config = dict(
    train_examples=195000,
    color_jitter=0.1,
    num_classes=21,
    pixel_unshuffle=2,
    upsampling='pixel_shuffle',
    epochs=4.9,
    lr_schedule='cosine',
    warmup_steps=220,
)
Rows from block 3 of a small segmentation model, named by matrix and row number. Rows with one number belong to one channel. Each number is 128 + 24 x the weight over its row's rms, rounded and kept within 0 to 255. All counts start at 0.
After each channel's rows are labels from the 100 images, of 14976, where the channel reaches its highest value: "responds to" is what is common among them. Only what is clearly more common there than usual is listed. The data: flat shapes of many kinds, plain or patterned, on busy backdrops. In brackets: how many of the 100, against the usual share in percent.
# convs1: first pointwise conv (model.mid.1.convs.1.weight, 128x128x1x1), inputs 0-127
# convs3: second pointwise conv (model.mid.1.convs.3.weight, 128x128x1x1, transposed), outputs 0-127

convs1.67 [159 106 107 141 126 123 155 125 109  65 134 107 134 123 134 122 148 108 139 133 139 135 130 154 166 119 135 124 121 146  82 108 114 137 134 124 169 125 132 123 137 178 109 165 149 128 111 111 135  89 127 111 132 128  96 146 148 142 164 152 125 167 129 169  70 133 117 116  83 107 141 116 201 111 133 150 125 139 123 141 166 149 152 106 128 132 135 132  98 124 169 120 128 131  83  99 108 188 124 103 121 148  82  89 150 152 102 128 126  97 126 139 148  97 140  88 124 114 175 102 134 149  95 119 142 175 120 127]
convs3.67 [109 145 143 117  99  88 149 169 127 122 117 127 149  79 136 127 146 155 161 108 106 125 109 144 119 111 107 145 145 136 116 114 139  69 105 136 148 160 111 133 103 128 125 107 120  85 135 126 119 152 137 115 133 173 163 179 151 122 148 118 131 132 108 124 136 131 140  84 113 139 114  97 125 144 144 160 150 157 121 141 126 140 134 168  70  93 147 127 151 144 129 130 156 168 147 116 128 137  87 114 151 130 158 137  91 173 127 117 122  94 169  79 149 118 150 143 110 181 144 143 170 118 100 159 111  84 173 118]
responds to: count: one (47 vs 20.4)

convs1.120 [127 116 170 189 117 150 163 131 124 113 109  96 127 102 134 163 155 156 145 104 125 109 149 120 109 117 128 150 139 115 167 120  83 105 143 147 111 150 171 122 130 103 128 115 111 100 113  84 128 134 107  87 117 163 125 120 113 119 136 126 121 133 177 136 113  92 193 116 121 162 104 121 134 117 112 103 134 127 116  95 111 110 122 105 100 132 103 148 152 128 110 156 138 119 165  97 133 127 105 126  99 135 119 185  86 142 134  92 143 147 140 160 150  87 135 105 148 102 145 142 136 163  88 176 141  72 150 139]
convs3.120 [149 160 171 136 128 130 118 137 124 135 105 130 118 133 107 148 133 159 113  77 139 110  99 115 149  85 164 151 111 144 120 145  88  99 170  97 134 132 126 112  98 106  93 128 165 142 163  96 140 144 146 156 139 106 134 130  81 138 141 107 117 112 170  96  91 153 162 121  93 136  91  94 128  93  88 107 123 104 164  95 128 100 126 148 126 129 127 108 110 105 153 137 111 141 104 160 109 128 108 123 125 107 132  87 162 139 112 136 110 122 157 135  70 156 122 165 118 122  76 113 102 111 172 130  90 101 113 115]
responds to: count: one (63 vs 20.4)

convs1.72 [148 121 144 115 105 123 115  86 133 163 140 126 156 100 127  96 119 102  95 120 136 179 140  90 116 153 117 137 116 145 132 136 129 135 132 107 127 142 104 148 115 116 146 117 113 142 142 107 112 141 151 148  97  69 112 117 146 137 138 145 129 115  96 135 117 120 107 147 175 143 118 145 108 146 126 127 127 116 132 133 146 145 138 126 170 142 162 107 119 134 155 112 146 164 121 182 148 140 129 108 136 116 153 122 188 135 134 169  50 167 126  85 165 185 100 128  86 178 101 142 122 110 120 104 182 152 108 140]
convs3.72 [151 159 124 138 141  93  97 118 126 139 115 126 114 142 116 156 167 142 104  98 152  95 114 124 153 112 155 125 128 113 136 146  84 126 144 111 104 134 167  92 113 152  90 166 145 155 128 112 111 142 151 129 122 112 113 154  80 121 140 141 106 118 182 117  77 149 147 113  99 116  98 125 161 127 111 125  91 103 145 106 117 129 121 121 107 146 134  85 139 133 141 124 127  98 113 152  81 118 122 100 108 100 133 131 146 150 158 146 161 132 123 128 118 201 130 174 112 100  93 118 124 149 175 116  68 149 133  78]
responds to: its colour: grey (25 vs 8)

convs1.73 [169  77 119 157 132 126 140 155 145 169 162 143 119  90 138 144  78 146 133  87 101 123 101 139 100 111 160 116 121 161 141 144 131 135  90 136 109 188  99 170 142 108 111 149 122 180 112 113 147 110 103 135 131 167 133  92  98 119 165 129 123 115 128 125 188 139 118 148  85 122 131 156 124 128 140 124 109 144 101 148 128 114 158 132 101 109 112 138  96 146 116 126 115 130 159 126  99 140 158 150 116 108 149  89 104 122 122 100 127 157 115 143 125 105  98 119 150 126 121 102  91  96 164  83 109 177 133 144]
convs3.73 [107 127 112  96 111  98 139 119 109 112  92 118 119 111 123 140 150  99 146 105 106 112 169 138 116 153 127  95 164 104 117 133 118 158 102 122  92  87 146 114 125 116 118 119 127 144 115 151 109 152 120 125  83 124 120 121 120 148  87 117 120 165 129 112 121 163  98 107 103 114 154 151 168 174 155 141  99 122 100 148 110 161 119  74 102 132 146  90 171 139 153 100 139  70 105 142 142 153 140 120  93 117 132 167 105 138 137 174 151 104  73 111 102 140 148 139  89 112 102  93 137 155 127 104  96 131 136  91]
responds to: its colour: white (26 vs 8.2)

convs1.76 [118 147 114 115 149 108 162 120 154 124 128 121 134  63 118 122 141 149 116 141 146  60 107 148 153 124 121 126 182 120  81 125 126 148 107 112 125 110 159 112 142 143 117 136 140 118 144 119 120 125 111 103 141 157 152 137 127 121 101 142  98 147 124 139 100 163 156 104 132 122 130 122 155 161 131 112 147 107 142  93 141 160 120 109 111 139  75 110 119 155  77 161 108 116  98 147 113 100 123 153 110 122 120 168 133 132 120 177 169  92 157 108  94 124 180 156 140  93 114 142 172 117  77 117 126 172 159 106]
convs3.76 [ 91 105 147  96 125 123 148 148 158 132 105 134 140 140 118 116 129 123 128 153  90 132 160  99  78  87 121 142 140  84 117 159 105 125  98 134  95 117 116 143 127 138 149  90  92 159  73  97 162 119 139  83 113 172 149 137 126 160 124 167 123 111 130  98 154 127 139 156 107  87 132 159 149 152 150 128 138 161  91 137 107 116 166 154  81 120 134 138 134 125 141  83 129 144 129 142 102 155  86 158 109 118 135 155  72 133  99 108 152 114  97 125 175 136 135 140 136 133 153 114 120 133 121  86 103 119 155 142]
responds to: count: one (58 vs 20.4); its colour: pink (26 vs 7.9)

convs1.77 [175 121 102 131 120 136 130 119 103  95 113 109 124 172 138 104 149  98 126 175 165 156 156 150 146 119 121 135 118 100  89  99 180 126 134 125 167  96 133 127 109 175 107 157 144 162 101 124  74 111 125 143 127 131  65 176 181 174 146 153  84 136 121 122  88 144 154  94 109 130 136 114 141 140 139 110 106 131 138 156 125 154 109 142 123 126 111  89  97 137 120  98 137 146 104 132 123 133 112  95 166 147 115 133 132 141 158 132 115 127 146 118 152 134 115 148  83 104 110  91 150 129 121 110 137 137  85 112]
convs3.77 [130  99 137 136 119 179 121 118 159 106 138 121 121 162 150 114  94 143 109 155 159 119 108 119 136 116 163 126 106 103 140 136 121 127 150 127 128 135  93 126 142 163 147 108 128 143 126 128 151  81 128 149 159 114 122  91 122 153  91 117 150 102 139 129 125 100 125 151 145 113 129 135 118 118 107  93 134 144 128 145 156  75 151 120 186 138 113 165  58 145 130 175  84 111 109 128 122 118 150 177 131 114  67  99 160 108 108  92 127 139 108 171 171 116  94 110 149 113 127 149 110 123 148  80 137 135  97 156]
responds to: black shape (48 vs 22.2); its colour: black (36 vs 8.4); its colour: grey (27 vs 8)

convs1.5 [164 134 150 122 140 127 140 102 121 144 162 150 153 134 127 119  94 143 107 103 123 108 118 131  98 124 110 120 190 123 123 119 143 102 138 127 145 188 164 125 132 125 104 117 111 128 140 110 151 142  80 128 138  81  74 125 129 114 131 126 126 113 139 164 163 124 110 132 105  85 138 173 141  97 154 113 110  83 133 187 161  77 163 116 132 136 124 140  86 137 141 159 125 130 122 166 163 103 122 102  90 131 146 120 148  96 136 110 113  99  64 113 112 111 127 154 113 151 127 127 119 103 123  86 153 138 129  89]
convs3.5 [114 132 134 114 129 142 133 134 105 116  74 127 151 107 115 156 125 130 142 102 141 172 145 142 124 144 162 145 126 151  99 115 136 158 110 119 156  51  85 181 140 142 141  98 186 107 150 138  87 111 143 166 139 138 162 101 130 163 112  86 127 151 112 130  95 107 108 121 150 145 135 130 124 142 103 114 143 128 114 133 116 142 122 108 146  89 130 146  93 156 143 133 149 119 106 151 192 139 126 121 158 134 120 135 158 136 101 164  70  97 100 143 100 105 155 134 131 116  97 104 117 130 130 108 137 120  73 109]
responds to: count: one (41 vs 20.4); its colour: black (26 vs 8.4)

convs1.116 [116 145 135  94  97 132 160 141  93 142 128 167 162 148 160 185  97 106  71 154 140 179 139 103 151  99 130 143  83 119 125 121 134 146 139  70 114  97 127 117  94 172 160 149 153 131 168 112 124 125 164  82 120 106 132 152 136 178 127 159 124 141 139 106 121 146 175  92 126  89 109 121 152 133 117 125 161 170 139 106 119 120 102 135 139 145 119 137 117 132  96 108 120 134 146 120 117 137 128 101 143 147 109 152 135 146 168 145 104 113 147 120 187 112 120 119 108 119 129 151 133 113 107 144 156 162 127 146]
convs3.116 [106 111  97 112  98 113 131 147 130 103  99 134 139  88 127 183 158 108 157  96 131 138 128 138 126 155 119 111 126 145  83 103 149 126  74 110 131  90 119 132 119 118  95 117 158  91 118 168  93 112 123 148 104 148 129 171 105 119 143  83 103 176 108 141  91 110 109 103 137 142 129 131 165 155 148 150 111  89 114  96 118 147 105 105 128 114 103 122 136 176 159  84 158 111 106 110 135 145 123  83 157 132 153 171 125 149 161 149 121  78 114 111 116 145 151 138  99 117 100 108 132 130 123 125 101 118 101 101]
responds to: grey shape (49 vs 22.1)

convs1.47 [152 131 162 153 114 114 113 130 147 134 119 110 149 157 118 103 132 122 126 101 146 149 190 127 124 125 136 136 139 117  96 104 110 123 136 148 138 132 157 114 128  87 119 119  94 151 158  91 130  97 137  85 153 149 126  85 118 106 165  56 145 153 151 132 130 145 143 133 104 105 105 120 144 104  99 127 140 136  83 104 129 155 124  77 105 129 143 153 134 144 105 115  99 119 114 103 121 137 143  73  95 142 115 144 126 142 101 129 131 144 157  93 129 125 132 100 136 121 165 189 152 177  77 130 107  71 109 123]
convs3.47 [137 142 155 123 110 167 111 134 118 135 110  96 130 125  93 148  73 122 128 123 155 141  90 111 141  82 146 159  88 142 104 166 107 125 143  92 150 135 110 131  80  77  98 101 170 112 125  83 161 100 132 126 135 123 133 115  95  99 129  91 109 119 131 114 107 126 148 125 106 123 114 103 114  87 108 117 144  88 134  93 127  96 130 174 157  86 114 141 110 126 162 136  93 153  98 127 119 106 113  99 120 100 142 115 153  96 101 132  97 131 139 134  83 102 108 122 150  96  99 123  96  94 148 124 113  92 105 141]
responds to: count: one (52 vs 20.4)

convs1.6 [168 139 131 126  57 143 153 193 109 148 156 163 152 106 136 115 124 138 102  94 132 167 133 147 150 106 152 127  98 145 123 103 138 152 115 130 121 100 138 143 116 130 147 198 139 143 126 123 124 149 156 148 123 123 153 147 101 145 114  79 118 166 114 115 136 141 154 136 104 128 118 143 166 105 133 143  88 140 137 123 135 137 125 109 126 114  63 120 121 119 140 108 134 106 161 139  93 147 165  84  92 148 120 108 137 128 155 123 103 104 113 144 137 110 151 120 192  95 144 163 124 117  75 120 135 157 121 127]
convs3.6 [ 92 106 149 146  98 112 131 154 157  93 109 165 161 109 135 122 160 180 146  98 114 121 146 140 130 147 168 135 148 167 110 101 132  75 130 136 121 123 122 153 163 177 136  89 135 124 164 147 137 146 169 153 165 149 141 154 134 147 132 117 129 141 128 114 151  86 132 113 164 155 134 129 108 151 131 105 147 165 128 127 155 122 137 123 136 100 118 165 108 135 123 159 151 112 115 149 154 152  83 175 204 167 115 114 143 169  99 135 106 108 155 149 151 130 161 144 127 140  95 136 123 148 130 113 133 109 107 141]
responds to: its colour: black (25 vs 8.4)